From a checkpoint of a small model that answers yes/no questions on an image's attributes: 8.91M parameters, encoder activation gelu.
Rows from block 6 of the image encoder, named by matrix and row number. Rows with one number belong to one channel. Each number is 128 + 24 x the weight over its row's rms, rounded and kept within 0 to 255. All counts start at 0. After the name is the row's rms in percent of the matrix's.
# convs0: first 3x3 conv (encoder.blocks.6.convs.0.weight, 64x64x3x3), inputs 33-43, a 3x3 kernel for each
# convs1: second 3x3 conv (encoder.blocks.6.convs.1.weight, 64x64x3x3, transposed), outputs 33-43, a 3x3 kernel for each
convs0.21 120 [109 136 151 125 125 138 160 153 180 115 115 168 119 111 167 136 141 173  77 141 146 127 133 115 158 105  98 135 125 153 114 137 176 141 127 171 103 128 136 120 132 149 125 142 158 124 109 121 131 129 125 123 140 149 118 146 134 145 123 112 138 125 109 121 140 165 131 144 154 130 149 148 174 136  88 137  96  92 128  78  90 126 157 157 150 140 143 153 138 128 150 137 113 172 132  92 156 111  91]
convs0.22 096 [180 152 128 153 158 129 151 168 158  98  94  78  94  80  66 103  79  83 100 126 131 101 113 133 118 109 100 125 146 126 124 132 118 129 120 111 134 120 135 134 115 126 135 131 135 127 106 114 119 112 121 107 122 134 115 127 108 119 124 124 139 129 105 118 132 112 138 135 114 117 122 112 121 139 118 136 132 142 128 133 135 116 140 145 133 149 158 155 169 176 108 120 118 120 110 109 119 115 104]
convs0.23 084 [ 77 160 197 107 186 152 124 150 183 134 112 132 127 102 148 142 136 150 126 133 167 142 119 127 161 136 128 157 118 108 144  85 119 162 144 159 121 100 142 137 105 129 130  94 117 119 137 161 122 136 138 134 121 118 144 120 114 162 129 106 149 135 134 141 153 127 113 128 101 133 121 137 131 119 114 150 152 123 134 134 116 127 124 170 105 101 173 117 133 147 110 106 126 100 104 156 128 127 138]
convs0.24 107 [135 120 111 167 131 101 144 133 102 120 114 129 131 153 161 159 151 162  91 114 153  78 150 145 110 138 111 123  95 119 119 126 147 146 138 170 135 129 154 113 139 168 138 141 140 139 109  81 161 126  66 162 153  96 111 119 125 108 137 156 126 145 132 154 130 100 137 108 125 181 160 140 104 106  83 134 121 102 146 106 108 167 153 137 140 141 127 133 125 112 154 146 117 123 150 111 139 147  94]
convs0.25 100 [167 143 105 124 102 109 107  71  72 127 109 110 111 120 117 122 126 106 128 131 119 107 112 108 116 110  70  93 106 119 102 120 171 121 115 119  95 104  95 111 118 119 109 108  78 118 111 150 137 122 106 177 150 133 145 132 116 144 136 108 129 134  97 154 149 152 129 142 148 157 140 127 123 107 116  99 109 116  95 130 112 123 105  86 133 150 125 107 130 111 104 120 125 107 140 144 131 130 113]
convs0.26 078 [128  61 107 144 118 121 113 121  83 148 132 129 110 138 130 118 148 134 164 172 139 136 151 132 118 114 118 164 149 112 139 158 100 107 129  85 170 134 134 106 116 104 101 129 133 138 133 114 116 111 108 107 141 138 118 121 133 114 112 147 130 147 121 124 100 113 111 164 141 144 158 110 113  91 101 113 113  96 111 111 100 137 136 136 124 137 153 154 156 164 118 120 111 104 108 118  88 120 110]
convs0.27 099 [ 97  62  28  99  74  90 128 156 162 121 149 123 123 140 109 107 126 120 133 152 146 142 138 122 105 130 108 108 109  77 129 146 123 142 155 116  91 118  93  96 119  76  76  86  69 119 120 142 118 127 121 126 122 115 122 149 163 102  96 134 104 118 135 146 137 101 109 131 105  80 115 114 118 125 117 121 124 115 132 126 115 105 127 138 135 129 121 119 112 128 122 139 147 125 157 143 129 134 120]
convs0.28 097 [152 143 137 153 160 148 149 158 142 114  84  71 105  69  40  87  74  41 121 121 126 101 115 126  98 105 106 135 136 127 137 127 101 111 114 101 129 132 113 120 108  89  90 102  88 130 129 103 145 153 112 125 156 129 121 127 147 131 128 141 133 139 135 131 127 152 161 150 148 145 151 128 128 116 120 111 120 129 114 117 122 108 137 149 133 165 185 158 194 196 117 112 107 108 114 104 117 123 104]
convs0.29 095 [138 120  97 135 138 106 135 108 114 115 145 154 124 141 143 128 118 111 153 149 133 135 102 122 122 107 119 153 136 140 181 184 135 162 182 149 137 159 161 142 130 153 137 146 126 142 135 116 120 138 114 114 121 133 140 135 137 143 111 124 160 127 126 143 106  76 159 151 115 139 160 152  76  88 108  97 129 138 100 159 169 152 133 160 130 121 150 131 124 152  97  95 144 113 129 173 120 135 174]
convs0.30 097 [ 60 118  85 130 203 117 120 131  53  96 123 105 146 145 118 139 125  99  79  85 159 113 107 135 127 120  93 117 149 117 136 145 111  83  89  74 132  98 123  99 140 126 159 135 113 120 142 161 126 158 162  86 116 136  90  96 138 111 123 150 105 140 162 148 153 139 124 131 140  96 109 115 151 130 140 161 112 128 136 110 132 101 125 157 113 109 156 105 102 124 121 122 141 135 143 127 160 122 130]
convs0.31 102 [142 133 130 152 157 121 158 112  67 109 103 108 113 129 139 108 124 152  81 103 137  59  99 119 119 116 124  85 100 105 114 122 157 113 128 135 113 112 118 123 122 136 139 148 147 130 153 112 141 153 137 105 137 117 138 100 133 134 142 157 137 148 136 112 129 101  99 107  96 115 109  98 144 144 142 132 115 134 123 117 130 116 136 128 101 133 161 130 156 170 126 138 146 103 140 139 120 134 141]
convs0.32 109 [115  58  20 103 102 124 188 203 187 111  94 133 105 101 130 138 128 127 122 100 110 114 104  87 136 133 121  91 105  96 116 158 145 147 162 145 106 117 121 100 106 100 111 144 135  88 108 123 122 136 133 124 124 135 138 139 145 104 125 131 114 121 152 107 112  67 123 127 123 108 119 134 139 147 134 147 132 125 149 136 136 130 124 129 125 132 137 133 114 141 164 153 154 169 133 111 117 106 109]
convs0.33 084 [121 111 118 149 107 144 164 126 177 119 109  89  99 110  99  98 124 100 105  93  89 116 119 103 103 115 120  99  81 120  91 139 165 126 147 173  97 109 111  95 128 108  98 119 130 167 139 121 135 127 118 112 130 113 123 141 110 141 113 126 128 108 128 131 109 105 110 132 131 113 130 140 105 118 111 113 112 134 145 137 104 111 133 105  89 111 104 134 132 153 155 173 151 168 160 141 129 120 115]
convs0.34 109 [ 83 118  69  80 188 128  75 128 128 131 125 126 139 164 134 110 137 117 106 120 160 102 139 157 100 124 134 122  98 138  85 141 147  50 135 182 141 121 137 112 122 136 120 130 132 134 148 124 115 127 124 103 118 104  85  97 129 132 142 158 137 140 157 138 128 125 108 105 109 115 126 130 141 115 118 157 123 106 121 102 105 155 131 129 144 125 118 163 123  82 137 121 147 137 125 123 152 124 113]
convs0.35 093 [121 125 111 133  77  87 121 111 121 102 145 163 119 149 159 128 145 160  90 120 160 137 144 160 141  85 119 110 123 146 115 143 175 136 151 155 108 111 135 107 110 149 127  90 113 136 102  93 155 132  99 158 142 128 124 148 186 137 151 147 126 120 141  96  93 132 117 140 161 130 159 161 132 143 109 142 151 101  94 129  87 146 148 163 124 136 163 126 120 138 155 156 141 152 158 150 108 127 149]
convs0.36 109 [ 92 124  98 135 153  99 103 103  81  85 121 144 120 113 131 131 120 130  92 107 162  93 120 146 136 130  93 108 141 161  92 121 152  92 131 126 125 121 143 103 111 130 137 125 120 141 168 144 136 165 158 108 106 122 106 112 129 114 145 161 144 149 135 128 140 140 111 133 125 100  97 100 151 142 145 127 100 128  92  81 115  56 102 134  67 144 168 108 119 165 111 137 143  99 136 143 107 127 120]
convs0.37 093 [100 147 137 135 154 113 142 159 139 103 129 132 109 131 125 122 135  85 129 127 130 126 152 151 145 148 125  92 165 222  82 153 196  71 137 183 102 134 161 108 131 166 139 165 156 110  96 113 102 117 113 103  99 147 105 125 136 113 132 145 145 122 134 113 141 165 109 172 172  95 153 145 150 169 114 163 151 113 128 111 121 118 123 157 104 146 141 121 140  99 128  89 105 105  96 118 109 123 104]
convs0.38 093 [121 103 118 120 118 156  96  74 163 117 117 117 151 142 132 130 121 123 118 148 146 110 131 151 101 137 137 114 132 115 117 139 120  91 126 109 145 137 135 144 146 146 145 141 148 144 110  95 157 143 120 144 144 123 105 110  89 113 132 104 115 119 126 134 115 127 134 121 120 103 110 127 127 142 140 109 131 121 126 141 126 145  81  51 102  77  73  39  57  76 131 116 115 146 108 126 169 148 128]
convs0.39 107 [119 108 111  91  63 112 128 102 113 128 132 116 134 144 117 138 135 120  98 107  97 144 177 135 156 178 130 112 155 159 120 139 155 124 110 140  78  62  90  96  94 108 130 136 120 132 142 134 118 109 123 149 118 114 109 118 153 109  92 136  84  84 107 129 134 129 108 115 107 117 110  87 105 144 119 100 130 105 114 129 105  92 100  91 117 120 100 118 112  99 122 144 149 148 183 140 138 139 139]
convs0.40 100 [ 18 131 137  22 190 165 103 153 143 101 110 134 135 111 136 114 122 126  90  96 170 107 113 165 145 119 138  92 113 167 106 150 166 118 111 118  96  89 125  88 103 162 133 138 154 108 120 144 104 119 155 106 113 123 128 119 139 116 134 141 124 114 139 122 139 125 126 130 162 110  97 118 134 141 104 161 135 117 126 141 127 137 134 154 131 110 124 106 100 118 153 110 122 187 149 145 149 131 128]
convs0.41 111 [101 125  99 103 149 116 118 119 139 140 121 128 137 115 130 156 134 136  95  80 105 115 116 135 144 143  90 165 166 156  97 140 156  96 126 120 135 103 115 128 123  96 133 126 121 116 147 136 124 137 130 138 114 122 151 142 136 142 142 154 121 123 122 146 167 113 130 139 140  96  85 117 164 172 179 136 121 129 109  73  85  76 114 149 101 124 134 109 121 137  86 138 176 126 143 144 115 142 135]
convs0.42 086 [153 143 152 168 148 140 152 147 157  72  64  75  71  92  55  95  62  50 105 135 141 104 141 153 111 124 145 127 155 129 118 153 154 128 151 164  86 112  79 106 124 105 131 104  88 153 140  88 137 131  92 131 134 111 114 105 124 129 138 141 122 131 121 125 155 143 140 144 135 140 155 141 138 160 143 125 123 133 121 125 147 140 158 154 130 157 126 132 155 150 144 162 156 137 162 138 134 136 127]
convs0.43 076 [143 125  91  91  89 113 118 116 130 139 109 123 128 122 151 117 116 142 141 138 134 109 104 125  93 100 145 125 127 134 110 155 171 104 145 151 147 130 156 133 126 141 133 143 179 109 106 134 104 100 119 116 120 115 130 112  95 128 129 114 129 117 110 117 101 108 103 100 107 118 107 108 127 122 128 142 134 120 118 130 116 157 144 122 144 123 143 126 131 147 116 115 117 118 113 114 119 129  92]
convs0.44 114 [136 143 126 101  95  91 133 126  84 125 116 112 119 135 129 130 126 106 175 161 163  94 105 126  76 104  98  86 111 128  91 110 136 154 161 131 135 132 139 118 115 125  88  93  92 121 124 133 131 140 109 175 165 142 167 147 145 139 135 171 143 149 152 132 143 147 138 135 112 170 145 115 147 121 112 114 126 106  97  81 107 118 102  83 120 132 136 114 140 144 123 119 132 106 133 145 106 131 109]
convs0.45 080 [105 119 162 112  91 146 124  88  63 114 106 107 106  98 135  89 133 110 132 137 127 126 129 119 126 127  82 139 131 163 127 133 180 118 125 127 130 133  84 122 102 110 116 105  85 130 149 175 148 140 139 156 155 135 131 114 134 128 104 120  94 106 120 142 177 160 148 139 165 168 144 152 126 106 131 118 110 130  93 104 109 116 138 103 119 122  97 128 137 102 123 124 131 147 153 123 160 153 119]
convs0.46 093 [100 147  96 110 177 120 107 172 179 128 141 121 147 159 127 136 155 145 115 122 142 104 149 151 113 149 159 168 151 104 132 119  90 105 120 137 121 113 135 111 130 119 109 124  99 144  91 110 135 114 125 126 112 110 100  98 106 104 126 134 144 144 138 121 156 152  94 137  97 102 115 122  95 121  91 133 155 100 161 152 102 126 108 121 121  99 138 125 145 137 109 135 116  99 155 153 156 176 134]
convs0.47 103 [176 150  85 142 160  94 135 132 118 137 178 170 107 153 165 113 150 147 118 154 141  95 144 120  99 125 108 149 147 147 126 140 158  84 138 165 156 156 146 139 135 124 129 132 139 132 127 101 128 123 100  97 103 100  94 111 128 114 130 141 124 136 127 128 101  95 129 119 120  95 136 133 152 161 149 166 161 150 141 117 112 104  99 127 122 121 105 149 133 105  86 106 125 105 113 125 119 124 123]
convs0.48 101 [ 91 100  56 127 131 101 130 155 177 136 163 174 110 147 159 101 117 158  58 127 133 112 129 120 126 123 100 145 151 136 118 150 162 121 128 156 114 113 133 103 124 114 110 116 115 149 132 118 110 125 127 110 116 108 120 126 135 132 143 112 135 137 107 136  98 121 131 138 130 118 136 158 182 157 114 176 120  88 109  55  64 111 127 157 122 132 124 128 137 125 107 132 137 114 126 100 143 125 103]
convs0.49 093 [162 160 122 153 138 103 163 131  76 131 141 161 126 133 146 107 113 115 150 108 133  63 116 128  90 102 102 115 102  99 116 125 128 161 146 122 133 125 135 111 117 122 114  94  79 145 143 122 139 128  97 134 125 129 117 134 125 123 136 163 141 138 158 135  98  59 141 102  98 167 148 146 136 142 115 125 123 133  94 122 115 165 150 147 131 142 141 123 139 136 106 129 138 105 134 142 106 146 146]
convs0.50 110 [108 110 123 151 121 121 117  98  91 127  93  84 157 141 131 124 128 142 104  81  95 109 146 131  97 144  94  85  70  96 130 124 142 136 142 150 127 114  96 139 146 140 126 124 101 119 107 113 162 134  98 163 156 101 122 115 107 122 140 142 120 124 136 149 131 125 134 115  99 169 146 125 119  96 129  95  94 114 118 108 115 123 130  96 123 140 132 140 153 140 119 109 105 123 128 114 145 159 114]
convs0.51 094 [ 80  79  47  90 121 145  85 159 147 128 120 137 126 141 127  81 125 104 150 107 145 149 145 116 151 147 112 115 131 119 131 150 140 103 111 101 160 123  95 133 120 102  97 103  80 137 138 132 127 125 118 132 110 108 109 122 158  97 113 125 113 123 127 123 121 107 122 113 116  75  85 107 143 144 115 132 118 108 130 120  96 103 112 158 107 112 136 126 110  92 161 162 138 174 171 163 131 141 133]
convs0.52 071 [171 162 139 147 127 114 146 152 139 127 126 103 143  94 105 130 100  86  87 125 102  75  93  95  94  74  85 127 130 117 154 149 116 165 131 107 128 120 114 131 107 129 109 129 120 133 112  87 123  93 106  91 124 120 106 137 126 120 128 127 138 119 113 142 126 134 134 120 121 141 137 141 134 110 123 129 136 149 117 154 132 118 144 154 105 160 162 138 145 174 129 108  90 140 144 139 128 114 103]
convs0.53 097 [189 172 119 162 126 130 150 144 123 126 129 128 120 130 138 107 112 128 112 101  84  75  65  50  87  93 102 117 115 128 130 132 143 143 155 160 116 126 129  98  87 100 101  92 105 140 122 107 131 121 114 103 107 129 111 121 127 116 130 116 101 131 131 122 109 113 141 113 124 137 117 135 118 106 134 122 112 140 137 145 125  98 102 117 112 110 141 122 153 140 121 141 121 137 144 111 117 113 101]
convs0.54 120 [ 66 101  85  81  94  94  91  92  97 161 136 117 135 131 132 141 137 125 130 124 134 153 150 144 141 141 117 181 185 141 144 146 124 114 112  83 106 137 117 106 142 115  93  89  82 115 120 112 120 128 138 104 118 142 140 143 142 149 142 128 166 130 109 137 130 134 121 147 160 109 148 159 116 128 119 109 116 111  79  80  79  89 110 129 131 111 136 156 154 143 126 140 141 151 143 129 125 135 130]
convs0.55 112 [ 77  82 112  63  58  65 102 103  84 133 129 123 144 160 124 120 127 124 118 122 111 162 171 161 139 153 142 133 138 141 125 135 123 104 104 125  91 103  98  97 115 117  71 105 101 149 138 143 133 138 148 118 122 109  91 104 123 121 108 134 109 120 129 129 147 118 121 143 100 123 129 106 119 129 105 128 135 105 130 117 106  85 115 113 114 118 130 111 118 107 115 134 138 134 153 163 139 141 135]
convs1.21 123 [ 79  54  92 109 115 130 148 117 137  71  95 131  92 122 142 122 138 114 112 121 114 108 117 119 111 131 120 118  85 110 110 138 116 137 129 118 116 131 120 119 126 126  88 100 103 105 143 151 113 145 168 106 115 130 109 114 128 133 167 141 136 163 157 162 129 120 152 123 125 144 138 114 150 102  89 105  78  81  92  69  85  84 123 139  98 130 140 135 121 132  79 112 141  99 132 133  79  79 106]
convs1.22 074 [140  93 111 140 115 118 139 124  96 105 101 144  78 107 150  95  99 133 124 157 130 133 143 151 141 135 134 134 118 145 130 113 152 132 137 115 133 128 111 112 105 118  92 129 108 105 133 131 114 107 127 131 112  95 145 131 131 153 123 126 149 148 164 146 159 146 153 154 158 144 188 158 159 148 114 113 131 137 123 126 118 148 152 160 144 165 152 162 180 164 100  95 125 111 103 114  82 117 101]
convs1.23 101 [ 94 118  74 119 109 105 109 112 151 132 110 110 111  89 107  88 120 117 124 137 124 142 153 114 137 151  86 173 120  51 178 136 124 127 125 165 156 188 114 127 162 112  94 105 117 155 150  78 126 129 102  84 150 193 128 129 134 127 130 144 154 142 125 132 151 102 140 169 125 118 125 121  99 111 150 125 127 161 135 153 134 139 110 141 125 104 127 131 105 153  83 118 164 113 125 137 109  96 109]
convs1.24 107 [ 72 142 206  56 108 162 114 114  92 119 111 126  96 119 139 122 107 134 150 166 146 121 158 130 103  92 107  92 151 123 143 176 114 177 160  93 111 117 140 133 140 118 142 106  98 127 186 185 139 184 165 117 116 105 130 140 128 124 136 122 137 155 129 101 110 154 112 144 164  93 146 167 133 129 112 111 123 125 120 117 120 100 110 112 110 107 112 120 121 111 106 131 115 129 143 124 132  95  94]
convs1.25 102 [ 82 125 163 112 109 130 129 114  77 136 144 138 138 148 148 154 138 155 146 153 143 120 109 126 152 129 132 138 138 138 124 137 124 105 136 132 199 184 159 168 161 165 124 143 154 132 153 162  93 150 160  97 119 136 108 142 138  96 117 145  88 108 109 143 136 136 135 110 141 118 116 149 105 136 154 167 184 172 190 160 118 149 129  98 137 136  97 140 135 124 116 160 135 128 142 118 136 122 108]
convs1.26 070 [ 49  75 114 108  88 112 134 111 139 122 136 163 145 164 169 160 123 117 152 140 108 140 122 148 125 137 172 151 119 138 129 100 112 123 126 109 106  93 137 122 105 111 122 111 143 164 160 158 123 143 134 113 108 135 158 111 122 167 111 131 169 139 123 120 145 127 122 163 139 127 141 148 148 172 128 135 133 135 121 113 139 155 125 104 126 143 132 112 130 143 138 124  89 133 126  89 154 130 144]
convs1.27 100 [180 157 122 182 117 105 107  72 101 132 153 126 152 124 131 141 106 120 126 131 130 114 119 135 147 139 151 142 163 173 125 111 111 108  79  90 170 144 121 135 134 101 155 128 124 167 141 131 147 124 123 166 130 119 110 111 126 113  99  97 113  87 117 132 112 149 133 118 111  92 105 111 110 120 108 111 139 145 123 128 140 145 133 130 132 150 153 122 161 152  92 109  88 124 123 122 137 160 145]
convs1.28 082 [124 103 137 153 167 150 122 155 132 110 120 142 105 124 122  76  89 117 142 144 120 144 128 153 134 125 125 126 131 117 143 146 133 111 120 138 104  92  87 104 123 108  92 101 121 114 114 133 118 111 128 115  99 113 124 125 135 134 151 144 144 130 140 135 142 147 113 158 145 116 157 166 124 109  95 110 117 115 102 124  91 100 152 165 141 150 163 141 181 163 146 140 138 120 120 137 122 133 130]
convs1.29 083 [119 164 150 118 154 143  96 141 112 110 128 144  85  75 122  97  93  98 111 116 129 119 131 136 101 129 113 107 166 171 106 145 106  67 103  62 115 146 131 118 119 140 129 114 130 139 122 112 138 136 117 131 121  88 128 126 115 141 136 142 153 156 162 120 147 192  99 117 145  77 112 109 146 148  93 116 118 132 118 137 118 113 127 137 100 106 148 116 123 158 134  90  94 133  80  89 126 116 128]
convs1.30 108 [129 162 154 188 193 161 162 123 110 115 132 109 123 155 123 100 138 132 174 156 159 167 140 118 126 143 153 147 131 106 143 167 157 160 146 164 158 170 124 160 124 132 155 132 140 140 126  74 151 102 137 123 125 159 131 157 169 156 134 131 128 109 114 132 150 111 126 145 135 131 122 107  79 104 152 136 145 164 136 168 136 174 164 151 160 124 137 160 126 158 121 161 161 145 163 110 127 126 105]
convs1.31 097 [119 167 146 116 156 105  92 110  75 121 150 130 131 163 154 151 138 161 135 127 135 143 133 148 144 129 139 143 134  97 138 152  95 135 141 130 144 165 138 157 140 134 114 104 128 137 139 120 148 115  99 119  81  89 145 145 157 142 144 150 154 151 134 103 139 145 121 146 141 129 145 133  92  97 127  83 116 151 145 167 129 170 146 148 170 156 131 186 154 145 134 109 105 131 139 108 120 145 115]
convs1.32 136 [172 203 151 181 155  99 103  85 108 137 149 139 165 147 148 126 147 142 171 126 113 134 105 124 124 137 138 123 114 127 137 149 118 130 151 135 151 135 130 138 146 143 149 165 163 122  95  84 135 160 142 146 161 144 113  93 111  86  78 104  84  87  96 152 133 109 121 117 112  96 101 111 124 142 153 124 140 135 113 117 117 133 134 131 108 120 154 126 150 152 130 133 126 136  82  93 128 104 102]
convs1.33 078 [124 135 173 123 141 176  88 138 138  99 126  99 130 145 129 126 110 140 113 135 123 116 140 159 138 153 156 110  81 124 160 101  91 187 146 124 100 103 118 147 181 146 127 170 158 104 134 141 112 110 107 121 145 114  95 122 138 114 105 101 127 116 126 108  92 123 129 128  88 124 142 113 140 149 133 146 127 138 144 142 150 150 158 157 144 144 180 139 168 146  95 106 123 116 112 132 105 115  97]
convs1.34 115 [118 156 176 156 177 162 125 130 128 106 135 147 103 132 148 106 124 139 170 155 145 165 142 138 118 139 134 112 186 132 124 150 136 141 143 140 135 146 135 145 106 107 138 109 100 110 127 156 137 136 158 133 142 133 148 187 145 152 157 154 129 146 117 114 144 172 124 165 137 118 138 129  90  97 128  95 138 122  94 114 133 101 119 112 123 114 112 124 125 120 110 167 151 132 119  91 121  98  86]
convs1.35 084 [163 135 152 134 130 163 119 127 152 145 148 162 132 127 137 106  96  80 122 123 111 129 129  86 110 101  96  82 129 161 104 146 134 123 144 118 156 138 106 133 123 108 111 106 101 113 117 167 130 122 127 120 105  70 123  93  56 138 145 110 132 160 156 103 124 124 126 115 132 143 151 164  76  93  91  82  78  91 122 111 117 141 155 158 113 137 149  99 117 115  88 132 165 133 141 136  96 112 116]
convs1.36 106 [ 95 184 148 124 184 175 102 137 134 100 141 127 120 136 153 140 151 161 138 130 131 134 117 124 134 131 164 130 149 104  98 142 113 146 140 107 128 146 144 100 124 116 102 123 112 152 129 106 162 124 117 111  99 112 123 152 160 144 144 127 158 129 131 110 139 122 128 148 127 127 150  93 140 119 127 141 126 150 155 154 138 170 160 124 183 128  90 186 132  97 125 169 137 162 165 121 178 128  86]
convs1.37 096 [109  96 114 104 140 160 114 131 149 121 133 161 139 142 145 142 145 127 124  96 154 116  91 110  98 105 145 134 165 187 134 170 183 152 126 135 109 107 128  96 104 125 125 130 152 112 143 141 146 124 136 112 114 126 118 132 133 115 142 132 114 125 149 126 151 144 144 165 138 113 154 126 169 150  87 139 137  81 115 112  77 143 125 114 131 130 123 115 133 134 146 131 114 139 108  94 117 110 118]
convs1.38 088 [ 88 134 130  74 132 148 110 133 147 121 125 140 138 145 152 150 152 148 127 130 124 128 108 142 131  95  94 158 124 126 140 133 109 129 135 136 105  95  98  87 112  84  89  90 114 119 113 126 110 151 170 161 174 163 150 113 118 148  88  70 144  69  63 165 143 123 176 143 142 144 143 145 131 116 116 140 144 149  99 109 116 138 146 162  96 158 173 118 155 137 124 109 144 142 131 154 141 156 173]
convs1.39 109 [133 135 107 183 132 126 134 136 145 138 141 136 166 156 136 128 135 139 154 123 111 151 119 127 157 129 135  84 118 126 103 118 117 128 111 120 145 143 118 171 150 149 180 165 150 127 102 115  95  73  96 120 127 133 125 121 117 127  99 131 102  88 125 106 114 115 117 107 112 102  68 120 126 128 122 138 132 120 138 125 117 117 120 112 117 121 115 136 132 118 132 157 107 117 127 116 112 115 116]
convs1.40 108 [141 158 134 192 160 156 120  97 128 113 112 140 139 142 145 118 142 134 184 146 136 151 133 108 147 167 147 160 116 133 154 149 176 157 161 165 150 148 139 170 143 140 158 150 177 127 107  67 113 109 143 107 161 160 139 158 135 144 143 141 132 147 134 140 175 113 135 147 111 136 156 109 114 107 131 134 131 107 137 140 101 121 126 139 115 113 131 148 134 150 109 126 135 112 110  99 134 109 108]
convs1.41 105 [111 117 125 125 134 166 137 181 159 144 132 132 113 119 142 142 136 128 129  93 107 121 106 100 124 125 125 112 112 102 142 121 114 172 113 116  97 137  89  92 133 104 114 108 101 133 124 135 151 107 118 121  97 117 130 115 119 155 151 120 184 165 137 112 138 127 123 143 127 145 179  98 126  93 137 138 136 137 119 118 139 145 133 148 145 139 118 143 128 109 107 170 165 135 134 128 128 128 120]
convs1.42 082 [103 117 146 140 145 163 139 129 143 105 109  91  85  98 105 107  91 103 138 151 131 145 149 167 150 137 163 116 104 124 131 125 120 126 110 140 150 128 135 125 127 100 135 127 121 109 122 133 129 109 105  85 100 111 145 142 141 134 148 162 146 129 162 106 142 143 136 150 173 127 150 169 119 124 131 118 151 153 137 137 138 119 132 180 157 144 136 154 141 145 102 101 111 130 118 118 127 132 116]
convs1.43 072 [ 99 106 114 138 146 147 124 157 198 112 129 113 138 127 102 103 142 136 173 135 115 143 152 101 153 151 165 136 126 136 135 135 105 158 162 163 165 135 126 177 187 172 164 187 184 116 149 175 123 145 174 136 138 155 127 112 122 116  78  87 101  97 128 163 143 138 141 144 126 126 148 120 142 143 101 142 132  99 135 158 103 142 150 129 126 130 120 113 119 116 138 130  89 130 141 126 151 167 123]
convs1.44 119 [107 150 142  84 122  90 124 152 104  99 131 121 116 132 142 148 127 133 110 134 123  89  82 111 139 138 141 160 144  84 139 145 110  86 122 120 193 171 129 132 132 142  85  83 110 155 152 126 137 137 117 108 160 145 122 116  96 141 134 117 126 120 129 127 149 142  95 148 156  87 141 157 102 124 130 168 165 131 215 170 140 145 154 140 157 137 126 174 137 122 102 125 110 146 122 116 141  99  78]
convs1.45 074 [ 74 128 154 100  82 122 156 124 124 135 132 160 156 145 167 141 135 124 121 131 133 112 120 169 142 122 139 149 109 107 129  87  77 115 109 103 172 131 113 124 124  99 117  98 123 109 124 120  90 111 105 114 120 157 146 168 143 146 112 102 135  89  61 117 125 100  87 142 141 115 145 179 132 113 144 165 146 118 162 143 134 137 161 137 136 132 119 117 138 115 132  96 105 115  96 129 106 108 146]
convs1.46 101 [ 94  90 137  94 115 162 119 105 153 112  92  79 105  84 102  92 114 108 145 159 117 117 151 105 100 117  93 117 117  89 145 134 126 143 137 169 103 130 115 136 139 120 121 139 119 117 137 140 127 134 155 110 143 213 120 161 148 154 161 123 155 146 103 107 125 119 121 149 158 119 135 144 138 124 122 148 151 114 119 140 117 119 152 159 130 146 160  99 107 135  87 100 149 101 110  85  77 101 115]
convs1.47 098 [118 143 150 106 148 179  88 151 130 120  98 132 106 107 123  89 111 113 145 112 132 117 125 155 123 142 157 113 188 172 112 147 110 157 160  64 135 151 162  94 113 120 127 125 102  99 103 128 148 107  94 152 113 101 151 175 149 156 164 144 132 126 126 152 188 162 150 170 143 146 177 111 139 120 100 120 127 124 125 148 144 157 134 138 125 116 127 101 107 117 116 118 102 141 124 144 116 140 139]
convs1.48 089 [ 86 112 161 116 123 151 101 165 141  79 114 126  98 105 132 107 131 112 133 127  98 114 116 107 108 133 136  90 136 149  99 152 110 102 119  65 116 128 120  91 121 105  73 105 105 115 135 176 127 153 156 126 102 102 111 132 103 134 160 131 135 188 150 140 136 171 121 122 124 115 166 112 135 109  69 134 104  83 123 116 112 143 151 152 148 131 124 107 105 107  95 139 163 131 131 111 141 128 117]
convs1.49 083 [155 170 167 143 179 143 101 139 105 130 129 120 127  95  95 119  88 122 124 136 114 132 135 149 138 134 117 138 200 139 156 203  88 117 182  97 121 109 123 131 149  99 110 114  93 141  97 114 123  82  62 128  85  59 138 156 108 141 142 162 141 143 160  91 100 139  83 174 155 100 166 158  84 126 105  90 136 137 156 163 171 153 180 171 125 170 152 121 150 160 115 120 106  99 133 121  94 116 129]
convs1.50 118 [ 85 122 206  91 118 140 140 116  80  89 138 126 112 139 129 127 135 140 136 162 174 160 154 147 118  91 119 119 144 121 139 151  73 135 144  77 141 119  98 186 146 107 123 119 101 155 163 144 134 158 138 129 139 130 131 165 143 128 140 127 105  96 102  99 121 132 113 118 128 117 155 134  98 103  93 127 145 157 162 147 142 123 133 151 140 144 120 166 130 109 107 120 144 128 159 166 127 121 120]
convs1.51 091 [103 171 134 171 173  86 109  68 110 144 157 149 153 139 127 139 113 115 173 133 135 120 124 127 128 149 134 126 135 126 131 163 137 110 130 137 181 130 111 140 114 117 159 100  86 172 115  93 152 150 118 125 151 140 156 163 160 141 133 110 124  93 111 124 132 123 138 129 133 122 125 164  91 113 131 107 117 133 102 122 119 108 123 146  90 131 137 109 118 143 105 160 147 103 122 110 109 110 152]
convs1.52 057 [140  94 106 112  84 135 146 140 100 150 115 111 116 125 151  90 132 137 138 111 126 169 122 118 133 124 157  96 120 140 105 143 134 142 140 136 136 132  87 158 147 127 131 126 153 133 133 150 138 136 136 165 110 134 134  97 157 139 127 124 123 123 141 149 129 145 153 147 195 142 130 160 134 106 149 125 108 103  98 101 147 114 113 127 144 146 148 162 151 135 117 109 133 100 120 150  90 123  91]
convs1.53 095 [145 150 146 129 147 163  90 134 103 141 144 119 126 148 147 118 137 142  92  63  44  81 119 121 101 133 137 134 142 129 139 129 125 153 159 138  90  89 114 112 137 141 119 139 145 113 146 162 154 154 133 140 137 106 115 129 138 121 132 114 117 120 115 112 106 142  97 100 129 141 121 122 115 100 103 130 121 106 103 118 129 172 170 160 153 157 168 150 142 144 129  68 100 102 101 126 108 111 126]
convs1.54 103 [103  84 112 137  82 142 137 103 138 137 164 174 114 127 129 121  98  97 130 123 106 120 127 145 142 143 144 102  89 163  92  88 112  95  81  75 102 128 119  63  74  81  89 101  90 132 115 104 148 140 120 139  99  92 125  83  86 132 141 129 138 154 159 115 112  94 139 144 116 158 194 157 128 118 115 128 140 129  99 129 151 105 136 131 101 151 156 126 148 157 145 134 124 139 134 135 102 130 123]
convs1.55 116 [127 117  79 143 102  93 151 113 127 123 110 118 137 114  96 123 119  83 103 101 120 121 115 134 154 112 111 113 126 144 116  90 137  83  89 120 120 106 124 114 104 126 136 121 122 136 125 118 116  91 110 109  77 100 119 113 117 128 131 121 127 102 122 115 112 131 101 133 124  94 119 155 143 143 131 122 126 132 123 133 133 138 156 125 125 137 131 144 129 137 140 132  92 142 136 114 122 114 119]